config.toml
encoder_parallel_block = false
decoder_widths = [32, 64, 128]
decoder_attention = false
Rows from block 3 of the encoder, named by matrix and row number. Rows with one number belong to one attention dimension. Each number is 128 + 24 x the weight over its row's rms, rounded and kept within 0 to 255. All counts start at 0. Numbers have three digits each. After the name is the row's rms in percent of the matrix's.
# v: attention query, key and value (stacked) (encoder.blocks.3.attn.qkv.weight, 960x320, the v third), inputs 0-159
# proj: attention output (encoder.blocks.3.attn.proj.weight, 320x320, transposed), outputs 0-159
v.176 128:115188119139111129114131162150146175134141136100120156144141125095143107136109148125131165138103149148108143121112146127120100142134145103179140145149138121119122097156112078138109146124175129139091096083157145118132138113109163132179146115094114145110149123102124133133104119108136176088115119180140064118126133161181123128149150135135126175153121157162122072171085135118124111187134133111108133148084111107148146157136168104124165135153157122138137141137105134121074107150110085
proj.176 133:170082141126116132140130100125147140122135149137106112136118140123131178118152156146169078119105159169155122183160118172095141133134109123102120133139126163124138111110092169153149136119097142121176144119097125118136138106162102120136109111135104091114137104116093123103136143105101085126150138077115123169092109120160122153142149122096123057100151119104117130104159130153129137125147081172166132152152110123164156107129099143129103086108125123149106109151158142079127132104113203
v.177 113:140136111147147126168156107107161130131097143114158084111108135114121093180127124111099128070156099131155112156137125123135111105088133127167105115113159126150127124138140149079136108134132150140134134111122146153141147127144130146121151120117158094141102153135165138150136096097089115125109131126124140118148137156138185147130132119114111129146125143100149122100109111087146186096133121088122094096155156150127117129125117100105079133137112138136095128168136144145111145108098109
proj.177 115:131133130123175152130146135125100132124128086124132129117150111100114109066151160094119143119135124112103114111109135102106111108152136110131179128099117142097144125140137120146095094128093079116134066152147127122153089152077127145113163142140130137124162169146154160137154167137163127100105095145115102142151119100113130144106097152135125144123129122154142150157101180162123089157127154119111161149078153117088100152116119115135128137153104120073161119084129123147125112126159085
v.178 111:121144127117086160117127156120156068139123155134147120151186102114160087128124148135139167123170103090110159105129106101160132124113173149145136114155120084153111098158102097126112140121120100163101108129149159137161131117103115078154112109120124120122146149135131114158157135156115173165124121174131173129143122162161114117098078108146084163129128091159136091164134152097120088103142157108104119087097151075111170138082143159116170167133136130119113122137124121075140100174125128
proj.178 116:093128154152106119137107104100120152164151130115119130141065131151157178147102138156108114103080135143151140154189124108105161161113128080168132158113133155129113099153080157115140125108163138129118112127127116121157154123174140138156117155147120104117123097131093131168110110106122106141153108109104149164165148130161115099114170149120133092136109105083127144111116114147127113132101134160159128177147126197144079116170161162155108054140154119133088108135143109122118173122098134
v.179 096:139069129136105112121167173166111107120124118113117153133124141123104129120090116166090106161123134120150118078074103117117136118135104128071153087154174118127144152085143161136106137106119132112138141107146125112148131125108117128133135139125117164126121132174137096137114126170094157148127135103147119142116124116073122101105116081144142121095110111129146174154144147170139100151151116150088103096104151120153112105100157131155128148152147116134142155125143153102133090127112120
proj.179 085:108103108122112122078165107142104132124178144150116124099097138180114110144128108136118172114166133137102178130156125117154117154113131171140123122110139148134153097100140071116127127132127122173098086146141128099147132159137112133143099069102112144148100114105150099144179088116091107148126121156145112085157155084160127102148127139138120149108141113137173100140117084119116133101080153125147157095115132146125097122142124120105128114138110147136054070133137100164139142124141110
v.180 100:111144105161120137081131092125117156138147120162178131137142139158159121104110116144163109106106148142095135132164112138157085144137135111110130116121156167147118109109145118137123163178137109145133099127104128178069123131113124167119163141138131161076164135137151148079147088079134155064134098163161070124108084114186123171120148118119153078107157171160119145146105098167128142131153115102145143111081090083135152120158129113097110151137121116145120116089145126129146112154152124
proj.180 098:153095141121212130159151134140163148099135177113092118130137123100111174089140113108133147127140143162148114111110163134144097093116113098076114118121152078149119122104168136167135128150130113154154148115116125090135121150136128140160111105108119133161141111101136135105149152135119125124146108116107127135085095133118109154138111105121127136121151121130125141137170143113086141100138076163128109107167131093154155115119132144127131116115134113151135165147133154099133074127098136
v.181 089:145147112108116137072112116147135149137144090147082139131128098141112136099083117134112106146094155131125139147148129099073133143159129123113122140105132098126136119122102137134109117178150119164086097151137127135100131139160114171132190131139103152103134073141097122107098119114134117103141158100136131148123158122167108118104115104142129097103125157098118129130135134148123110109115132130101175123132122128136086126172141128082117116061099109105146120115146154146158053109094112
proj.181 079:095136128137168128149139115124164143081111139105130130122142140102109104092150157102152180142147116133149106104081150137140152128121147122150157101137140121166155168117170125111111148108129098106182149113082145134148091157083116151133077117147117119132104152126181173119192153157110158119101126160113091126112120116091174154105112180080125128141175125098142133127159174091145121135122113079109137114116085117114149120125129107098164184133116131161141143144141134143133124136132133
v.182 107:151119132089130151151147122079121087127115149127112131148127123154146108119168140134108121136127100142135166099117128132120145156133115113135106107141121125142156125152117126108119151156169116132110131108125103098170139112117150120135121100164136100131107129142122108135142100134112112162128141127153158097110107112112128110147085136143104165157135066114141114121149112075131121127105164128161137072124128129152141127077097173124148121138101169142127134133120119115113086148080193
proj.182 099:151129113154060119096135095151081115137140114140098132123091111132129125126122161147134130142102161102124109140158124117137149147102123135184153125085097151101109104128132149132151131090162137120142082147133141116110143126146086137143122167116114117125151134146137079145127126103118133140134142136109155134177167114138121084121173143125143131127113111127101125131092118165112108162101160130111139151122104143112107135132128102130122116130158153127117143075115131124121195167135102
v.183 119:104158124125073125116129113099150138137124130102108119112110135121126116124117134152181133131124148165138108132127135152126106139140125089153137097113123146132099059089139095141077166154156122144097092113168128146118127105151148130137149133120119109141157146149153106101110168105154138085130108123148123172109081164167140097141165135096089100122174174149128121140102151118137121138147088113131138132091088115189150129153147123159133138166128108192168099135137150076130102160118103
proj.183 102:184081117128154143120123114166161141140105149187140120120121166136138187099130136139135139158136135123095114169131135128130104112166039143094102100158153125142157155136124143156137119155127109099172161117159147114111113156134115160123096119126136148128110130104134158132181129097119130139132126116070085157121132103124148179119140149142146120121144113118129108146147120162122129131111117144150114171125102147149136090128137149075139110141128112119120156107119119134128116133151130
v.184 101:119125134158157100103131112141126182155096140124159157124101143141170136101134099139134141104097143118144123159150128095122134148105135143121110119135123155129154134116164153141161132120095131117141161137099110144108160120163118177124178163102138168131143152110111130090106111069113114104135138130088162127118108129132138113066137151163138127136130129108123137125140134142126177105133133118098172147123129146125140110151149123102119129169133125084123152121123109204137086130184101
proj.184 103:144110116116146149164150150114115113117129155116148126121156143114098108120123112114121110116165089137114098112101146135151126123144138120127149115124151073111110162106124096151080122127123116127133140155095190173140080157095152143137180109139152126128151118125184156114144163183132177110061126102139078152088102150081094160129078075092137106113120159159145140130147146119116134142186112129094094084140119121121102207070131122097152144113119133127154119101130168117158122138119126
v.185 112:108103102118175119159118128138134110083141124168089089100142125153124114147160104157110098111138127166146099129098162105123168120124085099126134111138126141121166149134114179131160101115138168078136145104104098098139111158151107167100123152158119093126075127128160097104115109185116073143136120115156103132096153098087139143102110097092130119134088126104144197084139068144115136122122106138162145067184102109128109095129096116144100132106097153141127126186112137148120111104111151
proj.185 128:136118097126125120123146174127102104094119100147132131150132128135124103127108147082092164141105146095112128064135139107122118110129170140128117132116099110136129132134170136086096097096108075142104073125175111149121099134099107108157162118104153158108135183173149146165172146114176129144127102137114136094176107097125088137132121142163126161142155136151112122170121170138125086139094127143124136129113148131070087144132121103103131130149129133093144104086102125151120135151183112
v.186 106:129149096138131128095132179170100120146144157082129112148104127149122094160107114136106169150144148116127107128137172142137118130126099163121142134121113128107114111116134165137124113150107120140118112119128126091162111148109118160172186150138145122121108087122140110094067141118170178128124120108135063149044132125118157137128146112105098117120155159130107168143154118152165130150128146113134115098136085092153116123097147121126147129137155116162142137124135150138123105117145132
proj.186 095:161113134137145131137088093135131159146150125167088118138126096118136162096125150108141124148114165105129131134146105112167103138138124128124101126114101117119119114125133133170179135132114073135118139117118118117117182107102079105104123127136101121106163124130126105158140104118118089129169123108074135095149112117199120120084150111143126144141122156117128105122143082123138145102084127144174140120158131142143136114166093152127149082111115143142130119142116150132086123114128133
v.187 121:129145122132112140148090153145154058136115141159121119158163116096131098111115155132128170106175108129108156119097112122175151137119156180145111138147108105127101075140092098118097153121170096150114108138149111124166135106139159095148108117111149117129148164120132136100177110123125170129100140161128170118171109134170120117172110117150104160158111132136126074144124184087128126127107127117122111095108136101125146145114161111164131129158087154183134136120101156131116118161126120
proj.187 129:131136162144121093133089082106123138179135094110113134125078124131145182139140183181151106120112162133128128150174095148089163129134123072124141134120137164135124113142073142105156097135128137122156139109142115124076125071135134138147119135122119099120124092134093133149082106110118099134146114084137156162167126132135111115115165130092142097092138149104110155110122102177137113120158128143149163167137162146158133087163121147159113080112159117164123095151114089120141165111125149
v.188 093:122118132142072109148126074151132151135151126136133155151123111117158119113107130130153113158081124119114115125154121145157085141142156097161114116136127154130121099129141098163119168096138142137151127121159157139100073110113115142142158109127156112115123102121138110101105182126135127120146100133162087177136124116155112160161160164152124108152117143138092089132118145133132105139132107149149132168137100130129117080141144118136160096138167104096138154073129121102142148129174099
proj.188 096:128115143119175147149114124132142155119112134120144125122109170136151146104155111131141149129173134105146157171100128118133129140100072152098134108161125117097170118084125154152155170173104153100163140143113153111158141132155142172141050116157101106174089107102114112136145114096105117127138137089145111132104101100156119144149127119132135116130143137129106110107155109122124143115160090131113113141144108104188102109098094138107102114127143129180097137149124136121126118116110120
v.189 117:153127131123158123131106124107127127105127148134091112150098091127103164133140107117129080135132126084121138154131140105121143121082075124099166133146139136110126197155119170156175126097107163111144135177086114094155139116161148114070099175127105117111087114140113097128165112142126123152119155100133116151122166094088104136080086117112139120114112094106104122088171136100131134065098130139153092121170118158109143155110108150111127124111089121109107134122133117164133153083159134
proj.189 115:106188081123091139090125143112085127127148088133154129131148120157127057145122141113112154120121113132120111078149115156149106139133168128164139120120125122125119108144171160100111077145120123152082109135141131153131123150090119088122165132113140146144143161145164102134103115130138142130126136159131145126147138132104130115101107173134108130165108173162168127120076135101158151154141179082111155090109125115092140135145135121129142149139116141103138138112104134129116125168102105
v.190 103:121081118087160157130115112147143136074121092102126146118141133107152129175123127129150119136089118187119127168131141137094112170138083111146167133157136157151132092125093122141134108169102137122102132124143139096113141094150161192167115094173141115085151157105150149096108125148134107101126102126176095149137141121112154142094141136089087152126153157117141106108175140148151153167148127128183149119109112100129145138129117118128079153144124134138139119156182162128131089129135117
proj.190 111:152124154147127133123124101109130116099108140160116133142076150080132127151155145131156146135108127141105128149127121175131136107086145152133132139120112106107164111101146149112164154164140155104140152096148131094121145119132095117137128144061116071132116164141116104140130127123114138125177124141095175134088137160171128056160166131144135127124109122104162124145113108083135167121107103120130132112113102165138112056147099140129160131131160128176093156153124135103070137122097113
v.191 102:115083112088154135147152140139149082120094145116085115097112132151088160116159090159109108144128112137127121148130156106108154125124065124100144126137149106144140135135109162108164106136105134102170143131105115110148106117122127157134171125156143129144122119110147120131147143144107127194133136101130150112138127122090120141076131102101140108138143064145115191082175111107123120097105123130115082130199141114141122146140095136081124088128116106095109177159138136170147128091117183
proj.191 093:100148099168072146126140107108094122123126105128154140123107113169104078157124129112076144112132132088130100099160115141177108141059159124116108119087104128115151109149101112110160133115127148131105099127152146145104101133148138116107136122116150139137131136168152123128131113113143128154118113139125149073141138118109134088138129154164094153135102120133140140161102103117119082151094160136096175114088131129099136126123129129165138138131156155124138099105131139121110154177124101
v.192 103:146113096114159117115110122089114152172103086118073094138104136138111100158156132128126121131100128109107128092075156134163119107109104131127152066107148099138136103128100112137133057126174107125123134069088141173099155136095092083123165124123124146130154128144111142138134172126117115127136152145125115169117119102112107146148129113110104153141132126144149115115132129163127174138193112121162134122059115122136153111146120110143111160141117124113178095165135090128096105111134137
proj.192 090:097148139134118093153129104184112115083165145139154112119133123120144119110072081136082133103165139170138116130134141115109123143098125148114152119138119139116140158133159150141148132146142121099151117124116112138162101089149144132162127105133128105124114085099140137090153149136110158120123129173103100189156130134130144153127127144154133114131122113118115119149169139085091108145091154194075100156112137130133145109140171103133183149140155156124154182097088157167110162123142149
v.193 107:145111131112144161110131152138117135109164121156170147130154119136097159116114140107113138116093176124147111099168125139135118150106169141125125160134113158116137178120122141112110090100101092126121113155123134178133122166115133105140140112139133112140104128104120119184105140154146140082110102142139089154131119120079121132141089148134114088144110117116160122121131137125097149118139141135141179132078121117099081125108154130126128178112112146123128138144160111073160124130118127
proj.193 091:157158123142129166107107090113105142145137146102102133136159099097168128131158137120159146122119109119084119125085143128104122120091118112134101135146131104175151112113157128110109130099114139156124165035124133089149161096154163143141103154134113112165153128152130140146105122075131123133135109174103120086105102134186133129121157101132122147122164110122133150118134101111171163100126115107130125112113142125189114130148128113146121087105120107160131160141154136120138158164144137
v.194 107:130104096124137122100122135118119141132086130097131117161128125116140120141117110127145157158109112115075112116110124120161112089098137152154114128134162122125122134151136132106107116151174128162081131089153093149123158122109115073135162075075112107125131137171101107169153144120141132119108155156118088122142130150085121118165145127109150178159128149150132129116099170171159110158132072099101110081093106122081139110111089103125134162130093145083132097114100153093121121118143079
proj.194 105:124099147170126087183155127144134137146127119129115134112114109107173144106079091112106109145137170147135126122098128139101152179119122116085177125132124117135129136130128127164149116113053148101157127140091137097158085106117165144124118119127130134107102124073132181096139135183129138106112134114146115175138097134138104177097139107120118131103162137083090144159159113114109152142156121153118127155133114139142142127150203146112171101156162122131154141120142146152141137120148209
v.195 102:057147156130122125156121110130110092136143098127140103148098151113153122111152129162126138174150138143167128154143091133130173149121127111103115141134117120086120111118142141142158158098108098152137121115144167141100150089160117138151101180102162153143156120116117130107080093109122136094089147145118148145114129135172130109102153118137146110077153156111110138173144101127125093137102172127105129101176145137165102162184107165148155085146142131121142137128132116183139134108153123
proj.195 094:130151147111164150117132165134137132147129139140126154149141152171063081143151096139114144108107126101105143125146105125121111086121115142146134164156103112138129131163103157124138122078185101135113077162138138098126117131100118113105109146153157129127143152160130155151119129105143117130130153163148114067154175098108139172167110178120151150121137106138144136080064131167153146121117120097167096127112132131076101184154100122092091140143123103095107119098119113099148126092134111
v.196 111:112123141137101109158101110105097064138122144149125101137123141132153103142097150156125119141140138145148124165083118109102127170139104099122119123146152129127138115144130086116158172102098135105123125100123125109117142140134133181142115194094143178128119140111119078075103091104108123130144119138105190100122157131176125120106143118140142120118139162110144114160167119077116099099072134139118096151148140117175119163129139166158145088137139138150126149117103142148128175149152109
proj.196 103:162153163120167136121108185136139149091168143111155120118104174143109119131162142074128097126120148130146135154155107112162145115122115136139133123124129126151116168128103146156092136129115086124142122165106141175145137134091139113098122130184100113136159120159127153147097168200155130131088114141150126110138117128094127128149076131087117149118122133137127147150136109135136126113123135105170120122149153130108102155149100158103069114091119113126116101130138112117148076087123143
v.197 084:136117163113157117100127160140112128121121115147123108103154122168133120137124138170093093133123155117085107120082130126116155149165115155120125141136126133092142141117113113092102141096095125137105134120149080122133102168184147125166146123140137084149190117155136138137131123151117166098115135130132114150148099122086161116091138150137116141110079158140123125127154104135142124132160122117166141103145129154133089142143128138149099155168170129110137125162182076133089161083126116
proj.197 080:137145086090146154149119163092138167138171156095130138125111105108138166098130144121140139159108124135117147150142107120125130138139166102105184095137115122143115137127146133124066141123165129149098141119099094120151159125153120107160104147130143155112150108113113123106140122129142104115108116152149128143138116129150114089087154097092134152102160146154112128120122087109110127137118137133205103132132132161152152142142130092139112121129125115132147157091109113156121143108129128
v.198 104:168118138147122131135103133109168148087125142106146147154148130084140169145144168123149127108184148113092169168154112115099126109076135128114117137112131135186096093156126078131143091144139114090095136132140130179170138096114125118116104140103134134119152121108124121146166099142111094127123124114139126095143102147169099114138147089155137140143138142124152103108107124120113147067100109157087142149124144137170123105132117146118126120115139140112167111100086140131140127113096119
proj.198 098:126163122137090099104140109125122108132100105131099130127139111128116075120078109127132143107088132171130123130128124118130110094075136123137088130112130163132135132142108130142144086149126128117141141112131127108138117119127126125101172116122147152137101152162139099107174137114119146124154137160118082131155166124134166146129100175179146087162125102139146136138114166109178154140123127155110116128125133176107120123171115122120121178142144151143082100145129187142101138126117134
v.199 097:137163126157084128058133135114134186131151101144176139094148151138100123128127107111136178100153115132100126082154119128120108085174107101135138140121144144122107124160137101117127092126119129172113144107097137153148129092100141077118161086107124177142111135160134132153135129129143118152153114142138077155133130114081118144173129152157176129115172098194102127166115150172094112112146126154120123142059089133080126122102104107120162160112109129124146096119137119068118141090107097
proj.199 074:120086167126144124136105115156113127125104172138107115091127105149082156107156099127090117120156147125116124170103119171143137151167115158101144097139161092105165135135127180156151173129069153120163149108160120125127122131090131182137092112132140128103103113128099168113106129099147128111136164124140121190085120133141108160120109095127135142108134128123140154119141124157136126138130157129132104127128125131189136127145149112146124095142099111096133208103157116141116105156163200
v.200 086:127155125123122138095127165145149135193121146122100109165114117090124106169107135166109122144131122120108143131119125109149135152137139146155139137163107135110153094123147145154152169113137140158152151128138117128153123121113120134143166135157102143126114102114152124142076146070114109138190127116138087111121160087150110146111114126142148132106150149128120117104132132148133155148161135125149083135135125111109168141130110116117162127088132112122128130126136158167171166113105165
proj.200 100:121132124144122098153099147191171115089114116130108116055154130122134139120089100136075103138182113142150148105152133136122125102161100129119179107141162121139110145135160132122113088133116129115161114126078149128103093166130149140123121156134113101132089113086149141094181133162169164093122106129142114196117114158122104109121097130111113125135123159145088163160118115115103088139159137121090131161142132121065119114091187133116194152131112119102152135108153130133111099125162135
v.201 093:149091129094152162126159133131151167126144136111120184153104142112114147125139108097121132144167136095095116139141165150132161106127165132106126166127124140103069157134125137141133107127136135131160098172111128164165149120110146131126110095137149110109115132157092110160085150138093186148127144140183078112145100097094140139142096146135116133120141143136134166127127097151129129110129144126130121143075100116147076121162139129151087154137141113116170083109121156119112112100118197
proj.201 090:142157128145114126126130105151144112123126096147110116109146084097119136114119133113117124089118108119107100099102175137121078067116110136125120099076084132142138134110163127128114102100151156139144133132146129121130133109161130143132155119101123122107116169141160091134158110094144103151156132173096147126139170108142132122093167095131134125188117105126135139169144150132127117125115092132094125094126113115118141097150132116108160180153097141132151102127141122116105124113161134
v.202 107:132107153067178146139140171157115108110113156133161139119110106157100150134147143086159129134150158102130151148128142123105148153127146137108125150090148137143138176176112135144159103080143115110157109123117141173129107155155139095118083154154136119148163113087129166118159128161135158156123123129148165107161143114124121102086131131106110123115065099140101107092115116135107086099123148158134155113098141165140131125101083126124132185131158114104161093128171127116134121089136136
proj.202 082:170122130145093139091159080110147115127100078114086102112110121125142120124162154146117156127137123129148156101128116135099128074113134060140112130136158143146122149073164136104104140157159132171170165100097108115123141111109126156164141107102131109133127099174102121131085170131146118085118143145089144092121153104188142132135153088118120069117136119108112119118111107129147146123130108108145136093132129136159121130165152114088136065123154152191099139169099115123097117093093121
v.203 098:127107112149142141040152149156149110200111116109118131141127098149118107158143107110140076160086124108126139105154123112157130139135147155129166112147156113125150141133150150132098140148153120163112132121102110101159119083126118134152121098142126114153118132113147107113101178103175092098118119127148094090100116134066129149114089105125100133145148160119124102103160120168149143164148146139160147120122117131122120083103111161130133134119161095111114146089156096087149078098131148
proj.203 082:136145134155142190161122095140155155137095112147118102114096111139128161142103125148128110116142115143136127143108141144098140118127082124099184120145154120135135158119134098129181104099093086116118136137120169108108134132142204132094102148128125120135121120056131161117113115129130149141116135135138153153133075111182119102106187099123115152102149110137107122161155154126114086126145114148088143122155136114123135107120165104118144170106115126129151169126125137152107163156146174
v.204 123:153098143106094114094121129079142106145118150133119080113154112149125129148145136142155112134146102171137099188109146101107143158122102121128137110151101148122144108129137129138141201152091145163133135115150103095133128138147085168128094157114123159133133139142140130083122140078150125153144148107106186114104138117133114144099147140109110107148154121105139092120151153111179126142121161114144060113158157144144128140128119107149115103153125109149129152109123138188138161137128126
proj.204 101:112156099143166107163136158153144147075128111122180127139123170136145093096139095101124082158144102145162133105130080135162126138127162095128150132154135106101098136164104122144081102140133094111159115187074159158111079153098118124107155132175118164122151122080135150133160150154142193112103109115166126145168133141102108121185092092128126128130114138164102159106109136139143098129170136136128156177166127143106143147132171148098129148130138121087126121130143126127115105101153114
v.205 106:131100131157116124171147092148112110107172146127138133129105119136149132117149123128160104125172113152194117173175117120088123149117139069150130127104093127137122089124155125110176160172106159089123140139106151094109140148135125140147120143080155126166098074106131121147140095151086114121113126136118166116144130138178128128098164149152129122066126130115115138151101085094120143101056133139132113110158164144123116138146134129144152110155152142168091139129130139166106140123114079
proj.205 109:120160139123147152080153149137112135132127091112133156184176127114092103133117084136117131127138122087112140123127154133154117087098143171121102136123117129114112107151139126137129080096143115154092108163135138160134133106143137114116151118120133140144124169163152148156144145090118092144129113142132111076141190099090147140143093179161150117202136092136135132116111159114141134123115167128126117138117101128086109135147086091141111158131129124114112083105113124125131147133159143
v.206 100:095137160119102125156122129136091136140146122175104138154154156134148077109150125151111135162125176110199141141122138133129101154144091126116128149136098151116169128125160096141167110134115123093127150129116093093106149096113115127139123170110114198113081143120135124082089130116166119125114121126104165125086129150158153178152141104148164104121102124130102130134140117110099106188107128115087109143140114157137121144136156137113133118138140083112150120128142138107147129144156116
proj.206 094:189094104111181190118104141145146122104135167139122141133108142142119129139153120140155138137136092124107097143153131101115149120143131116119113119123112119120157150133146165110102144105166125104115185113148140124123151118097129138149092116119123123150148098185113114118099131107141117174137169122119131094139173131118130098110123112130128139109150131110176112106115126158124126089102143111158127081112126153133098139109080111126091090113131107161107140160159139104111120101102143
v.207 085:127148143084103116130174132121150139128167109126135107158116087141128116138111125142150107107127124133129134143143083114153098139116113097140156126119167140096125141102127137133133143141096162143116160136106156129113165112114088139116147105162146124123128117126089126115126110129118115142106108112121117136140130169149116148158099103128116127145121128141132110146091133070111134162150124112126104107163156083145096150121131101094129155141132177181128134140093152119124146160115089
proj.207 093:105095146137172125126110152131123165153124123093125139122126154128145091098126149155128118107152122126137107167107090086144110154172134142102171173164159141128120093158076146125122127133117114116124088155143090125113130143127135130156137115133147099124134108093115130114141147138144183152110102114112103136162101126097110123147123138103149131133151150123098165141124136155101080111129128182106141161120144126107143163103160112198133142126142164095169169077149109140138104104124124
v.208 106:127152100100128111092144116143155175137131116132100134138181112138119095183114115111138078096094124142104100118105140127151109122129126117137116111148125137111113129129085118138133070131142124148111140159146151196090121133163164158100156117154131091147125152109125112122154170138106107132119144138143070129113089144074134129115118132094100140162099119093145120140122131139136113116153117130136129096082141091097079139107136134115088196151139150132134142144171118103093110149117094
proj.208 092:083137131136097095161130093104107112114098166108106122106137125081177133117126134152119160129112145100134148130118098121068142176102110117106168128108114107135108136117174140119115169143107108119120156098135099079123154145152091127128107110084119122138101105127135156116125119149090122117146122167109125197135114141097107139123169145161121134176165160159109114149131121156108135146110101186107132142161140137124116096123158136103150115134149134136167196099119147146178167133136147
v.209 123:126146168169109139158140075115113108128125124142150151126139134171133145094113131132147160120148159134156126172181086127092145147134131114100122204143138127149120142142110145112150160104105135124131127115134133123135144143135124129101075201100148134126117105117129147084095107100126144125117102111087172146163108146202139110093180101139169113093085121119123143138143090073126112101102149147144136147167148146170124153152167163114120123126144140119121129073140149109148145106146133
proj.209 125:125135105093136168074125155105136104151106132104135134145123116145082108163166111152120152100149102127119157116138152124157111088122143114125087133123137149118161155112131175153094113130182130152101116124139104162064167159088076138079141131150126148133125151184161089150115125091154114144121117127106094053127184092109152125153111151154124115155111135141168135101121142133140139159133137075130119126083106116089105142117069134115064141140110117147095125147135120079132120092114094
v.210 100:143168127095115134162127147141117150095151133114074154112102073141152116121123127095112134114169158119112171106173131144092134090141082110093152111119122120150146150151136165143108061125124127094121106110126167105152108171139143118133080109137119128154118133104110139148124143154097157135131135141161113110123118165073119123132113106101129086108122108138108159092096099140124137069084132154176132110110132106142110119164145128132124131126134137118162137158192103115107093107110104
proj.210 091:099131087138105135098148128126155117130093150138102127155130113078113152124115063113135155100124138120089109117117134128123135138108162134130063148132109116138090100101165102137136126115171087175085139095149098126157149111123133103132154128102129137145132149182169083125135137078086099126155136165106141117161144099140155095146176164166151108177138121120130112143130177115107161128126115107133131139127113108149134114133151078118119105140126173180133096155127118152110163178152117
v.211 116:112119156149125134126102103124120133124132133137146082095141082140173134100141146159135117147155142124120138183170124145107154117137129111163138125153125143131117079124139114115160198132098152126186111113134143125146155145129149143147082154105118133109116108073123117065096086097143074171132137122138149127138131149192148077088172120125147070073110130094109125145158099098124144164101128143119125111167165134177130130139165138082133102153157085111079137146111159130112144117121120
proj.211 094:130135127078119120090135182159154123098121150061166134144100195153108120155132113127101085123090110139158129127146130147156111104129137084119113148127132161129128122152068116157114150158140153109092121139124147154092141163108113092071139152166120121128113124157107098138103111126119154107106110109172123114153162107125160105167074138097131110148108124143151146119098136153099117114135084098096145150153117150097144128163084153088130125117118164130108105184136133057151120103111069
v.212 118:125107157147122068149101104117116112116142165132144135135083138160156129118139112154115136147133132108171163191166108127120151171140119107110116144149077097119114081089138126148139153158096130118162105150111136063139126144148106160152096146078137146147108098092131137103142100125169122137128109111098154117104157171220119123135120123114150097093156122089127143134133102100113116110086155174117135134175142141166147114167126172142131093128154118113112144128128132172136125139115154
proj.212 121:122160101109155189095130149136146121123112108123136145129151139160098115153154093098118131103117127120099133114117136130170095082131151144153121112113117156119129132135131098135114097117175126139107110169159117175132144132116131095106168148130125121149157155190165110152121153112131098164090153142150081092150166101074159110161075155144133153162109131147145137104121153127133140155105135082120122098109118120067123109111087135122087134134113127099104067149136113113108107104116096
v.213 093:125150104102114146106136128107138103149148101125140126117128151129142123094131109146111108128128100129116123112145102091182138174190137166158115113143147120076126120112107150114096155138117148179134177086148117117110126130119135198117132144145136131130115109133139126149124165103153141144119126131100130097141099111117141157116099117159129136141140163093150122123133121151151122157123154146074149100131132118153123098089113110112173116154106138135064161113117149163094135178122106
proj.213 086:107101154150146112166084148101122141125159136119142115111193140171129106113163161118110104127160139111142125166153082124140167158120111120123200135153138108116145120129087145134128143121082138097127106139117122122090150117139148146132104113128117130174148101097088170123128143123087135141108126134154099130136073123143113101140117122098112129070104132116123144131146133143123092087116156145160122128140151160114145134114131153156073091126138110099117135105108128126127153133096177
v.214 094:114135092124133121090116148147100147118120090127112147132086158138118131152136128068104122144153134136111152116109136155118118122154105156122171174116138132135118117142101134122130089092123119118140154176123104132143083126138140076130108087117123180111147104097127149166112146177142122134076149180171122138126114139066103126125074139153109116159085099141128107121107163154125153118128126181073113107077093124120118072177159157104155138125130138112173122104125127061119089132120123
proj.214 076:163105141120115125133157097102110099156131113158107120112151120127169175137150105095171170096110117143119099109149132125119134079098112122172132114133139136103128150139113136108102138129100158129089182098120104107150128103147104169096106158073151114131161113140132101123141110128139127156138105189116138162085110135127134145127149132111134127133144122126130139141166102098169164176099154104155089120123137068156132089139147128144136151091153144115109142159146134150127153111064153
v.215 096:163132103103174156113141124152157100100139154104157153155121142111098148142105115094136126157149123118107156122117118135127128103121124096153139169099142120108136164129103114126147090112120100123122123108115120161172143151083126085112133101114144095130119178111128139155166104178105150126129111113144082111175122107066114129169075135127089136144139086145125158084118131132097156134193143115118134113100125124089146124101094096118094208136092111105154108128150140123142139135140152
proj.215 087:111136084141058118103125099118116101172125129103088132125132132149173137105132113159167143099111164147151110124114122160101132182136126122124086106092130160107146108102131105135115142190151137142124133077146112104127131165135128137134163131102118105109129103137139097097129102123096142132117142156121121139107101132139129084128152124111135097137129131134129121146172103104140155127144138146077128100122120150158135143169156133144159098120159144150123115136090123141122106139120163
v.216 101:094076131160107132158100113121126131142146157148120130112117105155138128143162139134090152163149144093155143166129141142126130145118097089107122146149122116134142118109155149105147125172111150072141145139144106090142128114157148150123109167103154107145134099095103142061084129097157094159109128116132154150145134120149143097107180137109152096089124127079156138108156150131071163126108121118168149139190177162147099133128147171118092095163150094109086138150110121166144120119128118
proj.216 100:115166085119134141120132138133156094117118119145146130168091125125121102148114076136132123116105137144123115129113133098159092055095160154163114149122146119116125148150120123124146083103180109140081148136142104154117145148147118131091188134139139114124161157185142110140174129083135142168167102143120111096181170107099153137144117164163118137175114140139115121099122147116126136161121133112141113114067109139096137127127109107120145133128134123127114101132128116120107134113136075
v.217 102:131162151124099142131165133148168090147088158110109105139154122140106159167143165139102155110158089077084144094129150134138093117139094110136151129108151102096117137135138115119132117137161141104104130119109090170195109136152143074132170125161117135143122127142128117148086142121093092145168124148132140134087099109156108115098128128140138138138182121104148154105110124142173133099120118162144138132075123117170141106134060103126130120091142132153166118111136141137164116144130152
proj.217 098:093174161118140099125093123140114147117118123155136124129129132115113125122099127125106149148140149147125129139134134120121165105113135151107138136172122153116097160159165126155166076131153078139141103170122144097134093151120146143086161124122137139109144154100160131103186131142137163081114139137124090169197148107106147144116127120113159100145095154145107146155131126112128139176122122153110123149119119117062158123139179130114134184173084166089125121112138160146144139118145144
v.218 113:082146166111154115170092069142133137151136113122155127122116139145152119135193167102116114106151138113155147157149117143106168175152130106149115101126119148102173124108170111122142100095079115138131125150120124134118113115184175135121075158125127134118127104103149155089085113171135111130116098104130166111127135137141140064072144085115139108131098135102117162140110120102085110103121162113145175147149149114176110139138153137122134105134162153141132132126169109135145092106139139
proj.218 094:140160093162116142106162145113121116136161140152135152185116130123099120157145119113129130131118135110115144124124127076141111060119152120172071122112104116131108134074126130096147131108176121150111127120162139077112127140106087128099162124102151133128141142140154114151131124097152132139142115177121123087130178167118111124131131154149130105127099128155157110100132119116148135125114153096179150113126145121087113148165040087116072102109120093136111091152144152100126140121100075